Weights of a small image denoising model.
Model: arch unet, norm groupnorm, activation leaky_relu, widths [64, 64, 128].
Training: soap at rate 0.0029, 9600 steps, batches of 256.
Rows from block 7, named by matrix and row number. Rows with one number belong to one channel. Each number is 500 + 40 x the weight over its row's rms, rounded and kept within 0 to 999. All counts start at 0. Numbers have three digits each.
# convs0: first 3x3 conv (model.mid.1.convs.0.weight, 128x128x3x3, standardized in use), inputs 48-63, a 3x3 kernel for each
# convs1: second 3x3 conv (model.mid.1.convs.1.weight, 128x128x3x3, standardized in use, transposed), outputs 48-63, a 3x3 kernel for each
convs0.105:535516484505545526496481519489566509539633522451521476510490489466470549481459435494537522533391477535440511428526431442614575466503492524536522466477494519510526482537445489453447496489494545553518552571540458493512510501512553540520514501541501494471537514434537469486461525494438496562507492463470483465584422407518507463483508479463549530523539476551462507503514501553527517523475511455513494511486509540461491459517490451504509
convs1.105:547552517500430527586494510499477504477438430488469468502531511448512499488496506462522514508466549499457465508523491503517491473516533546453495501450521504431476461489536535520545523469478497464517430458520462441479575449502539429444520542551464565483528454453546452441489482506536526539554538550515536490552511481546601573502401500380416578537507480495471473475429452446466507492538558504538593482495514489524453552463473556608496
convs0.106:509530481495457485487513461521547548512496539522524500455528484473510522501498455497489483540498474491525505548495502514489472458438524527553491572487474532487549508471516507484535558529514510582548530535491570520571514491446534582421530572526490484555474462500561552491537513491505490464524468420536510501466427507528517484539535510554464451466416487500536504498479531515578508510515507495422474511501431530515506537477443469424494
convs1.106:524536483523513529497514480513514517480448507533539517488404480446402498476443535547553568549581481522463509472493519468579496480569479476475456504453511482534474491514492479454546459487497569528487599534504506523545442481485476670523525513479496478516516541435487487456572485494516435515548554466501501497506538515518508495551515516515382390515409550452504503471600506488499466479449476452405406492467550490550532552547478566449491
convs0.107:482466515494445465454482483486492434541593451476456428529518482577582530514533472479466526486525531507536500538463522523523493492526509491501474479496495447508506477424431514514511533586503533563503529544427479441518487477552496566474478473526491547509519607504568541538502493538572576539497536560503511513467508479480443482527594457529509468482430460494451535520442566479534530545518566544532474436477455562553545492471505545523536
convs1.107:466533528525516571500481524495486476476423442497464407478443495521483450504497556501507475515529486448469467519442453485480485470550482485488561455463473536502482496529536506471522530534522506534512523503452481379442537482424457513534514436457501518498495522531523530453473525474439538535484501456505496519518523481476499452513531469444484462441419447525540524505570504521474479515536513438463443517512518523504550510525523484478464
convs0.108:481498525513465489530484464480470492483483435486550483562540452514503448495477473478481526439418507503466518452482473453438416474406471441488514444520468470450422518475515513435476513470478571520501486485497522464509496531502498498503462428555497471481489488505485505529503463440488557513522547514465515555420517566515489518492492540488440466509492526540599520559516534466507488488474451491554478496530440416527528455462514516459494
convs1.108:508524505533501548480498568547519545496465493511534543432486447529486435551524475474455477488543537489489448509599549461561464547514466496542523528495502529488476485486436501562456475480510535500518610586537489478523499532525470505473499515490517541549415541560502519512486449498469468582503554575490468481476543537445464557524430471509448470463484555487507553491544531490438504538557521521535468572530471502507474457484455501503457
convs0.109:473472503487489497467523477441463483450584506382495504443456471460581452449531452526533568602428487546545519524489476506531523510564559586628594499499539582537606528530518519512561587551539503584477458566507486553534528520550502463534469510554570469485527426503466495531472479499531508487517543542483533477561490464523503499517485495458493480429422512462461411427500455434455396494479516471540453511516486481525490460503550441517529
convs1.109:426469566427535545496487556498498546501451531522493521538617478572621508550533456516493488497474462443507467509486479494454485478491508491534516526504464484478448491497539492474567499490515481548571476525553456460440473438532490431543466391489468416544435447512446481481503486501489506488480479484470459437474448496496482496549548511477523537516525512502506509500515504464509501523542490497575501519516486521547467486556526506526515
convs0.110:483491493424380506490464413550501507499491520463502474459467502524551504507459512529538558505430531500423567542582535525584479510535498553508561506470525423445471536520435508501443451525487504505525436461531474535500512489502507460516483458512515454490505470538543514497465470497488442478541577527446407419452526550587466406465504535509453532443437460531505496523542431505493488488490495464471444500448412440518463498508498475435494
convs1.110:483522465454562491454473513532560505468507513523513542524460455488499508485509512527460489513513520505506534504540508484456469560469408558572572491545506557542537480456498462541561537579545466613634471555557482462526471621494475560478512486510564645582548559565563568614446464489536486479476551537491470480450442534507495501476416487550582531461439526515526469503451498490473462533556539544553500487503462520509490526530483505464551
convs0.111:521470488579470444558492488554537507571609484559537455454496514460494458474487473477460522507501484514511506501595491543624529493572519556519540565432442515468445482491475502493517503448445474492520457472478456522542500501518500566449533514436467522519527489484564525478435524478479397494495464511529524481486506418493539479466521517534600513539453516458481474483474454475513463473479460466410530541525560529467566437454537498512509
convs1.111:458473520503462483535518509545499472550504516513493492469483455451512474442500515465485507493568536539568516544543544501555517540522418493509479505479469473496498486485463464493444485481431475471507488466456502475510518472463486488415447434506493458513473481502507481473489500545500435475485485513558535507564549485550538486466467501456440511503418516518489534499497547512534541508567519488544525514547549443444465524502535500473507
convs0.112:504487533443509560465536542517527525449513521478449458511465453465477516515519489507539512526475520463531530467474470522552433488543534516484506519538498545496471497492552497496498519497497543530539602487488542516505513539491530452506531472455513496522536540571484513562478502536548506521559494479488551504512449544476474546476434490494491519527490480487475451539522485575581507441507495556498453497530453479550541489456443504449437
convs1.112:480451505473484541506478508518484487525529509497483528470501587528569545555557522488482496527418426480475481552520508510452469458457503480467478483579492519595587502449481506525465483583552553452448536500407528592525552553524529504566504557580459439489514546475457493502502469502482512462501547517527497502529445426543539489473555484470435507480502508499438484501440456503534460497519514526492468490534566484499521540408509484457461
convs0.113:519505532545444513564533557581565568608513553589576584500494525503464482501523553462491468473479465486435475520511487493480496464482494511510526469493528496518508474501439461443478501459468513523486532489494482582484508504514516589543528532514488504466489530475471453452542524529549607592547545550444447440524515498465496508502500486473542520496483512455508484499513468494517489529470489510498519515492537501512511501431537548524524
convs1.113:532480496549454486537486528523534525510505530508556551469470455461426465484511453434440444459442464515468462474464475480500517499461511404464445434499483450529510549532533543585566539540523475482517489432471501491502477487510457528437477540463535531525527520504518512553473431497416329447452412458523526534536481485542480524528535544523555500475500476494456547505444478506470473502481470536564532500512525468487469503518491495548516
convs0.114:491455530518469538469460496514478498501517510531536490463406511549491573561522524456547481486421514506511508499495493534535534481445528493506484434518520429475458496491508476514469454486500533489486493450514487489519477511514505446469521537524563496491569431497529422488553430535572509583507508515490498458500560505468478513474499479417527505475440519523503429543554460579535458492477510461542565496552520549520471394542532507518537
convs1.114:534526521497485543470507560529486533535482524505453482466504516469501572461484514469481428504517453494539494519424492537481469522517486527511491517468476539486489538468491512469460467458472463525546427502511522531430464467538485440509486503516535472469436602469483551408519543463571544479535502480491459468476496470504511454539545488559441496523515526477520495513464484564504503496515473474481513512490497508517537506454563506458482
convs0.115:545458534504452557512551511525488515521535475472556477500535537474575522547544474558442480403366511469481509520489520503518532475538492499499466496415478496527522532537534533579494494510539507420482572528555512520543544455484533491522516491519473463488530577497455465473563551567509554488535544468493454488511436437508471514529474479475585445501436480470481476477462436491496512559474485505459458502483525492521512528526465503438455
convs1.115:533473472538436445530521568503428506433358437450412470466537486535483495496503496533516533539551527514572571480495528526535510517457534467459492515534548541555554517479500479485573443494523484506518520498498459543519537522505520470454482440431500443502489478388509521501483506466529528501493509507479519529534582547531562545500480500437520546479509543498547473493429481486443511484501516543491502495497496482458474447454488475402542
convs0.116:514531550535473521550500529535560514557573541524511507488521556521518517490508499539509485509493502504494502562567514550546533528522494487449478490471464534465472597528516542508511575502482495517478494544481487500445548516510536509504516491537533514498525490510508459533562540586526513561525543585481520493535521509507532517424486452461527484431478460508536528503562542530562544439443374459477388447433358551566606521480525576503578
convs1.116:458420436489443452454448469510494490513495491532505499479484457495503486490503491497545542532550551495491510520540540480541545463505525523518502528534530524528548539535527558550536561517508517514527562555540570596574402444418426475429393433424531546525550536485548511451494503537451466488480473482497509501528531527541551524482484492470445484444430460550556598539563572536554597480476470472493448462513456534518487557555507540529546
convs0.117:491498488531543507539516478556625532550554500540545471453469568517425522471413520423472513471434454519469474495490514489474585519454508474432563532441520477467469514463492480464431467479445483555542535464516495548460485502573488550537518545531440447524496418503545455538499475478497510521517554465512519541492547459509498519464484501537475452536491437499468489538591523481507553519526512485446528441514446545483533514479472506479456
convs1.117:560521499526524471516607527491534528471528523491487534475493545495397546534509512462517485476544459442500491469471478513406479488411434484471491470509492534473493482524515520543508473563495497529469525548505553499545517505644494466557458445573533569514509577531472556568520578500502472496470502488489515489488500520539481488481519516444555490497555466458507507535466497523508529573587487584529529500516543441482551481502535468459524
convs0.118:515480436565518460499544550501489499479491492498407507480504535532533522493525481530438484496434488500508502525513436499450517553504524516415420552435432564512489508457448518477492490471465467459480515460430515541529494498490562484497512527493467457547488472506504537512549529463595604531508496563491501482556494476450517473540461438468437465503489486513453551536497480501583548459471414528479450517492471481523477517470538552502471
convs1.118:489434426582501464543485452539520556530471484494508510521483477545473471550588444508448470489493479523529460494525523480509522483486405471470466483523477541424463555551535524539498506456462507467504611530494608593582574564585550569533569546561560484485570555490536514514508536455569529447513563498459504503462511531539534499431482524500430417526530471557507482534476487512560528515476442564445502538528436509479493482516466468488510
convs0.119:550497539527447468521481510413506470562620489577613479498492473497540547494488437492504511481457525538518499516536543551480519535501467495491504482509512539530396500560490482522544471445590507489480506486494482455485494515475529477489477486486562485481531517569503462516548508473512508476395461478457538474471505473464478488480479498479469469505555468531459528546491529513466529483519441553492485507496560476464471498466480473580509
convs1.119:465410457550479558535534550492444487496466441493498503528579484423485475495475467462470480487447449505466437542625534484563527514486461542479483432459514464457536501493511527489512528497514477459520472443489544452491550530556507468533509547511544559496497460475480485501497457476516581489521508469499467513513561534415471495482341432522572525544537528505531502518506488520519492502538497472564473532500460514519503492487496462504495
convs0.120:496523544464414488503437482493495476547516556522559539510540481554510513569541508509486499486528464469389465525503498511397516535547549530569509502487515470474501501513532499558490519516504510491488521473513481513520525493501521407507482473484485536492484500476548517519486511567477471481529550516568506526549512495503455524428442507449539524478505452492584534461440419466459471482508506511519494546519563461453510434401483486488433
convs1.120:468631517510506499442490449471482484475496450484488503489458447510452488554536507496555541496648555520520499559536532564498560557494530459522511463555501478447467558469527549458548603532576510533454574555533542526514555474542526517496482530501503509483482532476520518492539513497567460552465497539522544491499499481512524517494601482496617477457541519549554536579577555495550528508459445478473499527476518480470446527615463478462437
convs0.121:416425483504506488515500443534500495492469531460473481434493542468463478481453499531558562495529502483484490446405502559473552460521453516532551421395420524469534547519507457487436523454482438535436516545506445491489502467514525455494471508507417491481436460478507457492478501457498470468465430517490547515482512540483378503517499470582549582516548519470503560419492525470465486477488455469554557470521510552419476492522487402483463
convs1.121:419420531523523486466483482480540535514540526515526511498452486526358506535500513500466560488527543491547555535590547556536590477549506438438555524461483465483534505517451480464441490453432486480526530604507526496498463491488464529461517487453533535455523532468508514500531543466509488445489478448510516502488530480477479487478462463428453452467483442545541513535588549520489510511459420526426443524515526538488539548575539505536507
convs0.122:529492447519451398507530524528553468501574542483598575475456486533512495527508493479470490467331471497437441435510526468564516514498446454469484524467464492489473518507512533365509531460489498479460486503443453494528503458500446458450494485473536475480487473484481459481526546505503514552505547602461452478465453466504548515466544483492513456486490506485515521516535528579591489493515454486532507528468525521479525497407497545525538
convs1.122:487471480516473505542460496524450545553454506548511503524473441545426414507527477448455462532572582519533549518566522538529544504524581514427495516436475522490538544531552545511487504535501468540585522449526557490456471440421539485483496440490483516550537564533484455530524486465469515466511439426514477518481473544520495506522550493511527505519461519535562458472527461426470487527544529537502506553461480497441457515543501527517546
convs0.123:465518498582517486530543532541544569535480502537528558466499474490436448456489477496485501522425531526480510454493485480431457520456471524423465542320474506487496510504542449463529472486499498534572505474464492507501516507552527600512515474489524484447520492505498464541501507500488469502495506528545532559485516515527502520440511454535378440487486483499559517510570533488546481471484493502460470505505503471525463558424515485539496
convs1.123:497494553524568551526564514502511524492452529504529520488506537453505531509486503497511473540596495524538524505487465525522436527584507466459470443404478415457507480520467449451484483449459504470556478445573542563582548495527503568494563549547516509535461430492432561489505552553491475476515544517497524542468536528494522514569537524513509504537533559536482514556529488543501532478505565433448489532471508525519486497500474551554517
convs0.124:514462484491500524548522488538435435458468524494518489557489453554491468534516505472480492495498479515482503526496509542438508480529566487497480511438448461467491475470510532482524510547501498466455487478454518489481499521521500562504499542476472513572444598542506466557527451496477403500516524526486483501497533549540549495467469508479506467430472467524510451528443479472457496540496457513477511502484505479571454492604485429426475
convs1.124:444512453452432557479480531494505481510470496538536497548535562494508490513539512471503498479505513531514473522518490488482499550550518498444466504539526475459527498567484550488481513481504440431441459498526429419441425438501560648566548535430414475497476556462448423335491478505407458513466487495488455450484464453521518472563579528552486504526511567465522515497518471518520507541546589543444483528458486453488542509582467575470462
convs0.125:519515503428539549492524464542569515486519544546514539570470532515464421509447503563622496598783567542551488533503499497560534531590518520478548475572527485467475430541515526578479444527487557553495540412507521474518507530530496542476483565507505539546535494533486531504531500447475468557491528523451419503458437441484527565504512450483418459473485495495509535465533490535470490529515537498449510550504567521539487524525578489495511
convs1.125:556542561540575517522523583546507487496441480507478493532522487525505546483509450498462489515538484493533475530508503534518467490501494558531544499547547522542528472509493463517478499479482573543476574572501563507447523475469566560478562549509401415457409470466470488461552536485521485508511472498480526506510550551512473514541553546542513547579552552455477437493491489455486506517536523440464534475497440488486473474513496454497460
convs0.126:463422490431499521422429500532532523505502539485410453524497514544468510533543523494484496476509546515499521537496487454414440526517539481513478438423395468498516475474467439460475452418498546543573525516444496512486500559506495429429522504478520492496533523507469521504526514543546483423583521513531538568539595563468515560467498457535468521494533519471389495439566510588580526447471486434456393483479402499496490448539545481534498
convs1.126:449471505433463475429420450477485497515428431559556512501515483439437449508540500522522531520506572507495488564506520581467523504507511513463497446433527509540535484454499545482482476425483493526541468452532536553519543462467492434505555591565493546522538476501495540534433483459417498463431429466461447513483475543511496498503420510535569457476462482552453496512502540488536527525504487540537550474424443501479489455496489555532466